{
  "arch": "mlp_mixer",
  "model": "image classifier",
  "dataset": "numbers of one to four digits printed on busy colour backdrops",
  "train_examples": 147500,
  "image_size": 24,
  "crop_scale_min": 1,
  "horizontal_flip": false,
  "targets": ["length"],
  "num_classes": 4,
  "norm": "layernorm",
  "norm_position": "pre",
  "hidden_act": "gelu",
  "mlp_ratio": 2,
  "parallel_block": false,
  "dropout": 0.05,
  "inner_norm": false,
  "patch_size": [2, 2],
  "layers": 6,
  "width": 256,
  "label_smoothing": 0.2,
  "loss": "cross_entropy",
  "init": "torch_default",
  "residual_init": "zero_last",
  "optimizer": "normuon",
  "muon_scale": "match_rms_adamw",
  "learning_rate": 0.0028,
  "momentum": 0.95,
  "nesterov": true,
  "orthogonalizer": "newton_schulz_5",
  "adamw_lr_other_params": 0.0016,
  "max_grad_norm": 0.5,
  "max_steps": 25500,
  "batch_size": 128,
  "epochs": 22.1,
  "lr_schedule": "cosine",
  "final_lr_fraction": 0.01,
  "warmup_steps": 1270,
  "weight_decay": 0.08,
  "adamw_weight_decay_other_params": 0.01
}
Rows from block 2 of a small image classifier, named by matrix and row number. Rows with one number belong to one neuron. Each number is 128 + 24 x the weight over its row's rms, rounded and kept within 0 to 255. All counts start at 0.
After each neuron's rows are labels from the 100 images, of 14976, where the neuron reaches its highest value: "top examples" is what is common among them. Only what is clearly more common there than usual is listed. The data: numbers of one to four digits printed on busy colour backdrops. In brackets: how many of the 100, against the usual share in percent.
# fc1: MLP up (model.blocks.2.mlp.fc1.weight, 512x256), inputs 128-255
# fc2: MLP down (model.blocks.2.mlp.fc2.weight, 256x512, transposed), outputs 128-255

fc1.307 [153 136 129 139 134  51 137 149 148  84 123 168 112 106 113  93 135 100 144  82 115 119 145  72 101  93 165 167 174 112  97 128 138 152 139 113 136 144 132 141 150  86 135 138 164  97 141  98 141 117 144 101 152 100 185 132 142 130 173 136 130 115 151 133 157 136 164 146 155 128 129 117 143  99 116 129 127 105 134  99 113 144 112 119 115 126 118 141 120 128 115 153 101  90 122 118 124 131 136 140 120 123 131 102 161  92 158 122 148 141 115 105 127 103 149 126  76 151 100 137 132  96 161 132 117 113 124 111]
fc2.307 [128 148 141 116 158 160 141 166 173 133 128  99 154  94 129 108 111 165 147 106 135 159 203 108 151  85 107 130 134 135  99 117 116 122 133  94 157 150  99 132 127 159 131 118 137 151 133 132 135  96  88 112 109 122 117 134  67  87 131 167 114 122 109 107 126 108 154 123 120  86 129 142 146 154 104 126 165 121 149 147 153 162 129 130 106 113 134 110 165 114 150 113 126 134 123 165 110 144 131 171  97  92 125 147 131 141 123 136 129 120  98 151 155 125 109 166 142 156 114 110 119 177 165  89 163 162 125 157]
top examples: purple ink (64 vs 8.2); blue ink (32 vs 8.3)

fc1.168 [138 128 126 160 112 132 153 132 142  95 114 144 125 112 106 147 147 142 128 139 125 163 130 107 102 138 135 112 107 148 111 145 110 169 147 110 109 194  88  80 112 168 127 155 173 146 112  98 136 187 132  87 107 137 113 112 154 136 128 108 140 119 136 139 177 109 137 159 120 121 146 124 104 160 143 124  88 127 126 176 115 110  82  93  53 106 166 153 162  83 118 128 116 144 146 151  98 100 118 150  97 126 121  81  89 100 119 147 145 120 117 104 131 160 148 151 153 146 118 101 142 128 117 152 107 130 117  94]
fc2.168 [ 92 145 145 129 127 112  92  91 105 148 102 132 111 110 117  99 142 126 139 113 149 151 179 138 181 108 117 163 120 147 112 148 124 159 138 132 118  91 139 130 144 134 201 146 142 144 150 127 107 141 149  63  96 111 132 150 110  99 127 106 114 129 129 104 113  98 148 118 129 151 161 143  95 178  90 150 145 161 101 133 144 135 146 120 124 145 142 117 145 124 122 146 110 103 146 113 114 112 109 164 117 135 113 123 166 129 102 144 111  79 143 135 141 120 141 140 158  86 145  96 150 158 119 123 145 133  96 107]
top examples: teal ink (49 vs 8.8)

fc1.5 [ 90 139 115 144 112 163  88 146 135  93 117 120 127 110 125 102 114 122 137 130 104 101 149 138 101 133 133 154 140 174 138 165 165 100 126 121 124 148 157 124 130 131 129 162  89 133 125 104 130  66 130 111 148 157 123 154 137  91 116 150 159  91 150  79 112 114 152 135 155 147 124 111 126  84 119 134 131 114 163  95 173 112 118 147 147 100 162 109 122  61 106 166 129 161 176 144 131 112 155 139 207  72  87 153 145 140 133 133 131 136 120 124 170  82 110 110 111 141 114  84 138 117 129 111 170 147  90 127]
fc2.5 [123 150 106 131 125 121  94 111 145 144 127  59 149 124 142 143 115 143 135 135 136 138 102 103  97 139 132 130 110 125 144 123 172 156 105 156  73 109 113 137  98 159  91 100 119 135 100 128 135 156 107 156 160  99 138  48 123 169 122 138 135 118 143 119 114 120 106 145 138 107 132 122  76 146 120 127 146 130 137 128 107  96 142 134 116 124 157 125 127 154  93 129  72  53 130 120 115 105 171 181  63 194 159 146 151 162 153 160 159 140 119  96 123 161 136 126  98  83  95 163 147 143 150 126  91 142 144 116]
top examples: white ink (82 vs 8.4)

fc1.379 [123 110 162 123 142 159 166 150 134 132 177 145 140 117 142 160 121 108 119 124  97 144  79  88 118 108 163  94 109 138 209  92 124 141 154 114  90 142 158  86 140 121 109 112 129 137 135 136 168 111 134 155 151 141 122 126 138 118 117 100 126 144  82  73 122 133 121 112 165 161 119 172 149 118  92 146 137 129 122 159 116  97 166 111 118  90 170 127 118 140  96 128 114 200 166 142 108 155 159 142 119 154 120 101 139 107 127 130  97 136  94 158 161  99 141 134 116 100 120 113 150 135 112 129  94 131 143 150]
fc2.379 [159  85 121 127 145 140  95 121 117 138 104 162 143 134 149  80 157 123 156 164 160 159 117 145 128 100 163 140 119 161 123 158 151 146 120 129 134 160 135 148 121 150  83  65 102 127  95 106 148 124 100 143 125 103 155 164 118 140 153 107  93 145 118 120 115 101  46 157  98 159 130 138 130 145  99 134 130 148 126 133 146 216 154 119  97 153 157  96 133 120 125 160 124 137 106 101 135 120 119  88 186 137 126 115 110 107 105 134 136 103  88 139 113 113 102 173 123 121 167 117 109  87 169  90 133 123 138  98]
top examples: white ink (48 vs 8.4); grey ink (26 vs 8)

fc1.101 [143 125 137 139 132 180 167 127 121 123 130 124 160  96 106 129 119 112  99 146 119 140  82 136 132 130 118 109 162 108 111 126 148 125 161 159  87 125 159 104 119 108 127 102 115 103  90 178 118 125 160 119 127 155 141 153 135 126  95 137 122 104 124 105 129 122 166 129 139  94 105 130 130 142 118 124 121 135 127 139 132 135 104 143 146 129 145 110  88 119 141 126 122 108 153 167 176 135 158  92  86  80  95 110  86 134 114 124 150 125 118  72 116 122 130 148 126 120 140 102 134 123 115  91 160  73 129 152]
fc2.101 [128 132  83 134 121 145 114 152 127  96 129 111 167 134 112 112 134 109 118 104 144 112 168 133 113 150 129 125 120 159 172 126 113 174 147 131 143 105  95 175 144  93  92 119 118 109 118 121  92 120 148 172 131  91 115 105 165 112 167  98 113 126 122 125 136 139 124 138 135 122 159 124  76  95 116  93 106  84 137  99 149 123 129 123 174 148  85 138 138 180 121 129 124 127  88 136 107 133 106 150 126 126 104  75 150 128 129 138  82 144 156 162 130 133 125 142 104 155 115 113 153 143 171  87 130 129 133 151]
top examples: pink ink (25 vs 8.7)

fc1.20 [110 148  66 141 115 115  77 141 116 167 113 135 151 138  65 139 166 132 140 132 100 115 116 111 136 133 125 118 153  92 111 112 108 160  94  55 141 147 147 140 138 146 171 126 127 157 117 135 150 147  85 165 117 133 114 100  90 141 119 112 111  76 163 120 142 114 131 141 111 140 136 129 116 131 145 129 148 104 152 121 130 123 190 124 128 144 191 120 119 141 109 102 110 118 148 161  84 144 160 138  90 136 101 150 152 154 141 143 150 141 111 150 111  79 121 128 135 134 117 135 144 128 106 129 104 108 147  99]
fc2.20 [ 99  76 135 125 109 136 104 104 112 126 102 111 121  94 103  91 154  93 125 109 160 137 111 144 124 124 115 129 151 148 116 110 112 117  92 147 135 120 111 129 141 161 117 142 112 108 146 161 138 127 148 133 101 166 152 154 120 123 149 142 109 148 114  87 118 173 113 105 151 122  85 116 130 105 126 140 172 143 109 168 135 149 141 123 123 105 167 102 111 100  88  89 168 121 127 132 128 129 155  82 106  95 109 150  87 135 114 145 135 148 140 128 142 162 120 109 144 117 171 160 103 114 146 177 149 100 150 126]
top examples: teal ink (45 vs 8.8); black ink (36 vs 8.2)

fc1.316 [128 141 105 129 149 128 162 146 152 113 128 137 145 143 105 153 149 136 158 129 136 132 112 103 101 130 142 118 138 136 163 110  95 127 101 137 116 115 126 151 106 128 138 169 117 134 122 127 109 141 134 100 154 156 151 135 130  79 138 151 190 112 112 150 137 126 131 107 143 179 137 136 110  52 113 165 140 107 153 109 122 152 129 133 126 134  96 127 122 152 110 101 101 203 132 116 192 126 107 127 126 151 117 150 158 130 132 156 134 112 130  79 114  95 110 133 111 102 126 141 129 184 111 116 168 127 112 131]
fc2.316 [168 107 197 115 131 142 137 139 154 149 132  95 152  71 119 132 123  78 143 180 123 111 110  93  80  98 113 109 128 130  96 108 116 149 109 117 149 128 174 106 142 127 120 146 149 116 157 131 129 140 112  97 115 135 126 121 141 142 142 120 147  87 131 109 139 154 115 169 187 156 129 108 107 125  74 159 118 113 156 138 136 134 134  93 164 106 130 140 125  99 138 135 138 117 125 131 107  86 137 116  98 102 125 151 153 144 122  99  89 122  85  96 190 130  98 119 107 116 132 118 138 130 163 115 169 139 163 123]
top examples: pink ink (71 vs 8.7)

fc1.258 [109 136 124 141 116 141 120 174 135 147 157 138 121 112 105 104 119 135 105 110 151  95 137  76 141 156 105  98 106  92 144 165 130 111 135 127  74 128 130 118 117 182  88 149 135 170 137 138 120 151 156 144 168 119 125 131 145 103 107 148 151 129 128 155 114 125 157 100 117 120 172 119  96 100 124 136 105 106 152 134 134 146  99 149 103 113 131  96 105 110 134 159 122  67 141 138 173 112 116 107 144 112 129 142 152 108 114 125 152 131 154 139 122 115 102 127 136 126 121 127  67 110 145 152  84 156 132 118]
fc2.258 [111 132 125 120 110  91 131 123 170 179 129 117  82 163 133 152 142 159 117 140 140 145 106 141 112 165 123 132  93 164 118  99 104 111 130 111 130 129 138 108 171  89 141 145 114  95 104 119 124 124 137  95  89 150 127 112 153 151 131  99 146 142 109 111 124 129 142 164 114 147 144 119 144 129 110 112 133 111 155  96 105 161 132 124 155 142 149 139 126 126 174  97  93 168 143 127 161 146  80 120 104 119 163 106 120  84 112 140 118 137  95 150 160 149 137 103 175 135  69 110  90  57 142 149 118 117 120 135]
top examples: purple ink (93 vs 8.2)

fc1.148 [141  99 104 150 137 100 153 173 111 129 118 146 128 108 122 130 169 138 140 110  83  68  87 147 126  95 126  87 122 100 148 134 150 101 144 120 135  75 159 154 111 114 148  92 129 143 150 129  96  99 108 171 121 101 145 186 172 123 131 107 106 132 133 131 113 106 139 112 123 131 112 127  83 120 135 125 129 138 146 145 117 114 123  81 175 127 145 117 126 100 122 142 114  90 119 119 141 144  86 161  97 161 142 157  94 143 138 131 133 121 118 173 111 110 139 140 163 129 118  99 154 124 138 141 105 131 112 136]
fc2.148 [148 102 143 127 158 146 121 100 127 143 121 122 160 137 112 147 160 128 183 133  92 124 105 161 139 156 118  87  78 116 123 120 112 102 147 120 159 123  90 110  90 148 141 107 121 127 116 123 163 137 166 147 136 146 163 124 105 167 137  93  89 146  85 127 145 144 113  94 109 132 117 146 125 123 135 119  83 127 134  91 167 120 140 136 131 108 108 149 110  69 117 189 181 131  94 145 130 116  71 134 150 157 138  96 104  94 130 134 131  91 110 157 126 134 130  98 130 163  78 142 147 112 135 127 149 125 102 159]
top examples: teal ink (86 vs 8.8)

fc1.27 [122 122 133 143  88 143 121 145 127 173 109 116 150 149 112 120 184 131 112 101 157  97 126 134  54 119  93 125 148 144 179 180 165  97 167 161 102 137 118 130 123 134 189 108 137 115 134 126 132 121 122  90 111  96 106 130 109 126 118  99 152 125 150 115  77 129 101 152 119  94 155 159 130 118 152 141 150 103 129 206 143 107 145 156 121 125 130 105 144  92 106 138 137 111 147 117 178 129 147 164 119 127 171 105 129 116 102 122 153 118 149 108 145 110 157 147 124 123 112 103 140 109 131 168 152 127 145 104]
fc2.27 [127  84 124 134 122 122 153 146 132  99 151 154 129 115 128 108 107 128 118 123 163 129 145  77 140  84 175 130 138 139  88 103 148 158 126 106 112  77 128 107  96 176 100  62 126 110 119 155 120 147 117 120 104 144 171  91 135 119 106 117 137 155 117  84 171 115 132 122 154 152 148  83  81 131 139 159 133 132 127 110 140 121 136 116 111 161 133 118 105 101 120 135 115 110 129 111 124 110 103 117 138 160 167 142 162 147 172 117 131 132 146 106 101 130 127 146 139 104  96 112  97  89 123 168 111 102 118 112]
top examples: white ink (70 vs 8.4); grey ink (28 vs 8)

fc1.114 [115 128 151  93 121 149 156 110 120 130 168 124 128 141 129 133 149 135 138 122 144 113 105 106 111 121  98 140 113 138 116 170 109 117 104 133 158 108 143 113 113 147 139 110 122 172 102 120 108 137 131 137 120 140 100 117 150 103  89 133 180 174 131 129 165 133 128 116 123 142 153  85 132 137 123 149 119  95 121  95 159 119  74 107 149 131 155 126 164 122 151 154  95 121 152 128 121 101 130 137 121 105 156 179 119 122 156 175 127  87 131 208 150 118 127 164 117 128 106 120 175 106 147 118 119 157 109 112]
fc2.114 [133 118 182 146 160 110 171 150 151 150 105 140 109 105 137 148 105 110 126 148 130 101 133 143 164 151  82 132 125 101 115 105  98 129  97 113 116 138 134 140 111 125  91 137 128 134 167 149  75  93 163 150 109 159 157 110 104 112 153 100 121 135 117 152  79 149 105 142 169  81 123 128 131 101 149 145 147 133 112 150 117 130 168  79  94 103 122 139 113 142 135 131 106  85 111 117 140 128 147 134 110 145 179 101 127 136 113 131  95 148  82 145  87 128 190 115 123 117 116 144 108 100 134 125 156 149 123  65]
top examples: teal ink (72 vs 8.8); green ink (27 vs 8.2)

fc1.130 [ 89 135 130 129 167 131  85  30 126 116 124 119 144 109 106 142  96 142 141 123 156 163 147 155 144 104 105 149 144 141  95 126 159 127 125 126 110 110  80 146 116 119 147 114 124 134 137 147 107 133 127 166 113 159 115 110 152  97 176 146 131 113 102 158 123 107 149 148 165 156 134 143  92  97 133 122 138  85 129 161 115 139 115 132  86 156 171 164 146 118 126 191 152 122 111 144 138 156 143 126  83 140 128  75  81 110 158 118  99 153 103 112 114 166 133 131 125 137 128 107 104 118 116 153  65 130 161  82]
fc2.130 [108 216 114 134 129 181 133 126 158 169 148 136 125 121 143 161 125 116 120 107 146  96 118 111 112 139 111 175  81  96 109 129 102 144 114 173 193  96 105 142 105 130 135 109 128 106 107 101 119 103  93 100 160 103 132 115 122 130 132 118 124  86 136 138 118 143 135 110 129 148 170 146 124 158  93 113 132 128 138 128 115 128 160 125 132 123  74 132  98 134 112 117  88 128 131 126 151 111 130 142 103 154 162 122 124 103 111 172 114 117 110 140 114 134 110  91 117  76  98 146 114 125 146 118 157 132 152 149]
top examples: purple ink (45 vs 8.2)

fc1.76 [164 116 158 149 121 129 140  99 164 106 117  88 155 124 128 173 114 111  92 112 138 130 116  86 158 120  96 140 113 127 166 124 133 125 136 129 124 108  88 123 160 112 101 149 144 133 140 130 137 145  94  87 124 113 119 170 115 142  92 113 124 114 123 129 127 102 160 108 136 124 133 143  94 127 150 121 165  97 113 122  94 159 136 119 102  97 131 101 117 147 150 109 147 147 105 108 133 137 158 118 167 107 139 116 165 149 104 134 156 149 136 175 151 115 151 136 145  79  92 132 129 156 100 141 120  95  90  77]
fc2.76 [140 130 108 132 119 145 130 172 134 142 142 121  80 136 118 151 114 109 104  95 136 148 117 135 159  99 126 134  47 120 104 116 150 131 113 163  95 136 146 127  91  66 149 142 120 135 171 114  96 154 123 143 148 121 147 120 135 138 108 164 124 144 127  76 105 152 119 119 168  97 134 112 109 100 155 117 144 120 106 126 116 111 113 104 131 116 145 135 154 139 108 123 117 170 139 129 132 149 155 155 126  89 137 106 109 132 150 155 142  98 106  88 107 141 113 152 152  83 105 123 175 169 134 118 127 117 139 167]
top examples: purple ink (36 vs 8.2); blue ink (35 vs 8.3)

fc1.78 [109 142 127 137 134 162 130  83 116 162 115 112 129  88 132 150 126 130 120 116 158 103 105 118 168  94 134 163 126 155  95 148 125 100  89 134 119 132 128  95  99 130 135 117 141 160 119  86 123 105  91  95 110 100 109  77 153 128 114 117 113 102 149 132 162 160 107 153  89 113 170 129 120 126 109 150 105  85 148 165 155 167 142 153 179 145 141 115 116 106 129 161  88 166 138  80 110 115 158 152 141 147 142 116 101 125 146 154 108 125 114  98 118 129 149 148 103 118 148 141 133 147 100  88 154 141  72 170]
fc2.78 [135 129 113 135 171 134 149 112 172 127 123 114 138 163 127 112 158 141  97 109 114 142 122 134  83 138 149  87 148 145 145 133 143 113 113 128  85 137 160 143 157 111  77 108 103 122 118 125 112 122 156 159 134 129 138 181 111 126  98 129 112 131 102  75 101 104 149 118 120  88 142 149 132  79 110  87 102 139  95  86 102 102 114 136 132  77 105 125 173 155 179 134 144 161 178 123 138 178 105 135 132 155  93 121 100 159 168 142 115 114 169 101 136 106 106 119 120 105 125  93 154 149 156 185 122 128 140 113]
top examples: black ink (28 vs 8.2)

fc1.38 [100 126 125 116 115 174 137 136 173 117 116 169 155 147 109 164 116 132 151 130 116 132 120 164  96 201 150 138 110 153 100  99 114 119 107 149 106 142  87 135 153 151 138 108 111 162 104 139 105 118 183 102 143 139 107 131 133 138 112 169 109 155 106 121 135 110 126 155 144 118 156 117 123 157  71 119 106 125 103 113 182 134 114  82 113 138 151 124 119 134 136 136 132 122 142 172 141 114 127 116 129 126 124 104  98 140 141  94 136 107 153 102 117 106 124  65 124 106 146 159  89 137 128 138 108 168 143 133]
fc2.38 [141 134 139 133 128 130 145  72 144 116 169 127 120 126 162 124 105 126 117 107 200 102 186 123 117 132 158 158  98 153 145 145 140 141  80 101 128 111  91 140 126  92 160 101 117 144 164  81 124 132 172 108 121 114  76 101 145  95 161 122 112 120  94 140 129 134 155 149 149 103 153 114 118 117 154 112 127 112 119 143 100 156 106 154 119  96 167 164 106  69 117 177 108 132 132 127 147 146 124 131 120 134 132 123 127 128 111 169 136 113 148 137  99 118 147 146  92 144 129 136 101 151 152 111 150  67 111  92]
top examples: pink ink (56 vs 8.7); grey ink (34 vs 8)

fc1.467 [146 133 116 123 122 140 121  98 124 145 124 118 104 156  93 111 100 125 141  92 118 112 106 125 134 127 113 158 110 132 103  90 131 138 118 104 134 140 128 142 131 116 147 129 102 111 113 133 147 153 131 113 136 147 135  71 109 155 132 119 153 161 167 118 100 102 117 134 116 161 179 138 115 175 105  93 121 164 129 129 126 140 169 136 103 162 120  97  93 157 127 156 138 140 119 131 127 153 144 128 130 158 124 101 136 102  87 128 121 162  88 135 115 129 124 161 130 175  80 123 142 135 101 116 154 118  91 135]
fc2.467 [110 113 108 172  93 106  95 161  99 159 148 106 101 133 189 167 102 137 133 180 111 153 152 117 115  87  85 140  92 136  99 163 146 114 127 168 139 126 163 111 113 115 147 143 176 168 102 123 137 121 128  96  79 141  98 180 128 128 115 112 167 106 157 167 191 155  88 128 125 169 157 139 125 114 107 144 142 108 141 136 110 105 112 122 177 123 126 127  93 124 125 140  91 103 140 136 119 156 138 130 180 123 154 152 104 126  75  79 194 125 105 117 146 127  87  92 132 121 134 148  87 125 145 129 123 112 126 109]
top examples: blue ink (46 vs 8.3); black ink (42 vs 8.2)

fc1.447 [116 144 128 141 118 148 133 157  59  95  63 109 116  79 115  85 127 103 107 131 113 114  98 143  76 112 100 134 126 152 141 107 135 131 157 148 137 130 160 148 152 110 139 117 165 147 101 105 144 190 109 106 106 147 123 119  92 129 151  64 139 134 141 194 143 124  95 108 139 149 103 137 135 142 127 126 111 128 131 129 147 112 102 122 145 120 120 122 102 138 118 165 150 163  89 150 120 159 105 133 155 145 168 103 110 138 166 151 124 118 147 130 149 176 135 151 129 123 137 146 132 153 115 133 156 134  96 131]
fc2.447 [135 112 130  98 155 129 116  91  80 124 103 102 101 127 142 113 130 117 129 137 120 138 118 147 135 167 145 139  79 121 137 143 109  65 119  89 120 114 115 149 132 169 133  88 122  84 154 160 102 120 119 127 166 127 125  88 142  89  78 143 149 129 136 108 124 121 139 142 148 164 120 144 116 109 124 112 151 105 132  84 139 153 141 132 148 150 177  98 178  96 133  99 151 130 108 131 156 111 115 130 136  91 117 157 116 161 115 124  75  90 187 170 108 123  97 135 129 158 111 129 150  94  94 109 133 114 127 144]
top examples: grey ink (52 vs 8); pink ink (27 vs 8.7)

fc1.185 [142 145 164 117 110 141 139 137 130 135 116 122 138 114 119 132 120 104 130 115  80 170 154 121 152 113 117  92 142  87  98 124 130  86 111 174  86 106 102 135 104 116 177 110 121  84 161 122 124 187 112 155 106 140 122  99 137 122 116 122 104 119 134 135 135 134 158 186 106 148  94 183  68  81 112 133 152 149 108 141 161  93 162 174 118 149 108 110 133 102 153 142 136  92 124 105  92 110 119 122 147 137 135 136 138 141 139 115 119 172 110  98 138  94 140 135 120 131 115 156 133 129  91 106 139 119 100 132]
fc2.185 [145 111 159 148 169  94 154  91 142 116 154  98 153 110 141 124 114  79 115 143 143 158 116 125 144 115  85 120  88 121 119 134  63 111  95 180 121 124 121  80 126 123  76 110 171 129 178  99  96 144  98 157 113 130 136 126 152 104 171 121 128 111 116 158 135 130 147 165 145 161 101 101 112 140 113 146 123 108 140 138 133 120 128 156 126 155 157 175 105 141 136 172 129 131 165 122 110 134 109 119  90  84  80 176 140 120 147 146 142 133 141 169  97  96 139 139 183  74  86 124 116  66  79 134 134 119 107 155]
top examples: black ink (35 vs 8.2)

fc1.236 [115 136 146 122 124 148 153 146 166 107 139 102 131 129 120 108 114  79 147 167 135 114 118 126 147  98  99 136 130 119 111 138 127 131  95  94 142 144 136 115 171 101 155 140 106 136  86 116 122 124 123 104  97 126 133  79 116 113 198 142 126  90 102 134 139 154 105 107 152 150 152 142 155 107 101 130 146 137 124 159  63 113  95 140 156  84  99 154 161 131 128 155 103 130 132 142 147 125 143 148 153 123  87 143 180  97 122 169 128 153 112 141 134 168 133 101 146 147 114 145 127 119  84 165  96 113 173 119]
fc2.236 [159 161 103 125 106 117 133 163 167 149 145 187  99 138 113 145 138 167 126 102 107 106 184 161 126 144 106 102 116 158 154 116 140 144 151 120 100 121 138 178 130 146 134 124 156 132 116 122 159 180 142 135 127 102 153 152 130 155 168 144  96 154 116  91 135 116 172 108 107 103  95 139 113 138 156  93 115 122 135 153 113 118 134 132 120 143 147 105 144 123  81 143 127 100 127 154 140  86  90 131  96  97 122  92 143 164 124 105 110 135 137 153  78 125  99  64 139 126  87 105 136  97 146 171 136 146  98 179]
top examples: purple ink (53 vs 8.2); blue ink (36 vs 8.3)

fc1.340 [ 97 154  90 167 172 145 114 107 107 136 175 120 144 122 126 131 153 104 157 127 127 124 111  88 114 140 116 165 139 101 130 116 145  80 102 154  99 123 155 114 150 135 144  83 116 172 106 131 112  96  93 132 111 137 130 135 172 154 119  75 135 148  99 145 120  99 108 108 145 122 162 117  84 149 117 100 139 110 145 162 136 122 174 102 112  79 126 163 152 135  97 152 155 100 164 153 125  73  97 168 147 106 134 117 108 128 112 144 122 142 132 134 108 121 164 152  72 119 133 132 153 137 136 180  64  90 170 146]
fc2.340 [150 143 116 145 169 155 136 119 150  97 123 101 155 107 126  82 134  96 155 138 118 168 103 131 128 115 107 154 117 146 112 127 134 167 186 141  97 100 126 153 109 121 162 124 143 133 114 124 118 124 103 118 108 134  89 139 138 104 118 122 128 120 158 148 118 128  83 167 118 143  88 142 141 130 174 155  82 136  97 104 127 130 100 142 130 129 109 152 107 156 125 123 145 109 112 123 101 160 120 179 110 126 121 180 133 128 174 139  95 182 154 122 102 106 173 135 127 106 146 130 131 133  82 121 126 134 121 112]
top examples: grey ink (42 vs 8); teal ink (36 vs 8.8)

fc1.72 [ 91 130 126 127 142  90 128  89 131 135 152 100 173 108 134  99 142 147 130 158 127 175 128 132 137 180 139 133 152 141 149 129 125 166 127 126 105 122 158 105 118 149 133  94 102 127 120 169 130 121 148 133 135 151 154 122 128 147 126 146 107 122 150 128 123 119 113 106  86 146 129 125 153 139 124 123 138 117 151 149 142 120 109 149 136 133 111 111 145 118 141 117 120 191 170 145 100 150 184 127 134 140 135  92 136 147 110 136 130 123 109 154 120 136 115 133 110 145 150 140 194 134 178 142 112 129 132 143]
fc2.72 [110 119  94 137 132 152 129 123 135 130 123 142 125  92 188 131 131 161 131  72 107 134 172 106 164  97  97 129  96 203 126 123 148 119 142 129  93  96 124 139 109 146  93 127 202 141 155 125 106  86 117  88 163 145 101 126  74 119 175 102 157 120 120 135 126 119 170 195  99 134 104 142 144 148 136 139  87 114  98 119 115 139 104 143 149 111 159 143  93 130 144  98 111 136 101 140 145 135 113 148 135 130 144 136  88 157 163 131 140 134 137  79 151  98 145 146 134 133 117 135  97 146 139 140 119 116 129 127]
top examples: teal ink (33 vs 8.8)

fc1.382 [107 124 100 146 167 143 142 120 178 164 139 119 126  95  94 156 165 129 131 131  97 111 132 114 166 121 138 163 131 138 115 100 142 134 111 118 123  85 105 198  99 100 105 135 120  79 126 119 148 127 136 135  77 148 166 139 109 120 124 155 147  95 119 154 138 148 159  98 149 145 127 136 162 166 105  87 163 162 105 151 110 114 120 117 101 150  85 136  88 124 113  91 103 103 160 121 124 123 111 126 108 119 120 114  76 143 115 156 134 120 139 106 134 182 133 103 119 105 117 100  96 197 132 140 123  85 159 110]
fc2.382 [138 130  99 153 157 132 126 134 121  90 142 161 141  96 153 105  88  75 119 125  75 177 112 110 138 130 104 135 115  71 144 122 124  93 110 186 136 153 144 132 155 122 144 146 133 144 158 173 134 159 133 119 113 131 151 144 134 138 134 100 157 160 159 145 133 114  99 128 149 140  51  93 191 123 126 139 114 120  99 115 156 138  71 100 153  83 144 125  91 103 124 145  79 132 111 121 153 122 160 129 149 134 123  94 117 117 117 120 100 111 157 137 110 102 139  97 104 109 129 142 117 132 133  94 128 104 129 136]
top examples: blue ink (60 vs 8.3)

fc1.136 [143 118 119 127 121 156 113 113  90 141 102 112 141 124 156 136 106 157  92 187 132 157 132 110  94 100 148 174  89 118 136 143 132 153 152  93  79 118 116  85 106 113  93 139 126 102  94 139 183 127  94 138 114  97 127 157  71 135  86 167 135 100 113 122 140 111 142 130 139 153 117 148 145 108 131 131 127 150  73 140 119 104 144 150 189 133 102 126 128 115 171 124 128 140 111 130 147 141 175 103 108 134 155 141 135 123 142 133 114 115 153 130 133 115 134  87 172 103 144 156  97 112 153 138 118 158 121 105]
fc2.136 [101 137 139 108 112 140 100 151 144 151 136  99 183 160 108 169 134  93 116 103 117 108  89 137 104 139 104 127 103 120 107 111 145 142 153 154 141 114 104 154 168 151 139 153 111 114 112 136 115 134 118 117 131 148 114 135 112 134 133 132 133 170 137 113 160 140 118 116 131  71 171 131 124 102 109 121 128 136 177 147  99 160 180 173  86 124 123 122 152 130 134 127 108 105 144 141 125 146 130 145 171 132  95 138 108 106 172 170 110  88 142 103 100 132 113 108 105 130 126 149 115 119 149 117 141 142 112 106]
top examples: teal ink (59 vs 8.8); red ink (26 vs 8.4)

fc1.491 [109  82 137 136 117 154  96 175 112 151 110 173 115 109 136 113 131 114 136 126  73 136 130 112 147 143 139 114 171 119  87 167 134  96  83 169 125 114 164 135 154 107 118 128  97  99 139 128 126 166 139  80 119 118 111  99 109 145  94 127 162 119 145 113 133 139 132 165 123 149 105 130 140  98 120 183 106 131 126 135 147 126 142  88 132 137 143 148 133 113 117  95 143  99 136 126 129 125 136 130 135 125 149 107  92 165 141 133 143  77  85 167 128 172  89 133  97 119 133 116 158 127 153 107  81 123 154 146]
fc2.491 [156 124 132  89 108 124 126 116 151 102  92  94 127 117 133 162 149 125 101 103 106 147 144 118 127 142 128 139 135 111 122 126 100 110 142 116 148 149 133 114 151 117  97 132 114 129 134 145 136 106 114 158 137  88 165 148 126  98 148 150 113 142 160 166 129 122 119 158 132 117 133 133 145 131 138 120 124 165 159 107 105 110 162 202 136 128 161  99 130 140 134 156 103 123  95 128 161 140 143 162  96 100 124 133 105  89 139 116 160 137 158 105 101 128 137 145  78  95  87 136 127 127 133 102 136 113  94 128]
top examples: purple ink (31 vs 8.2)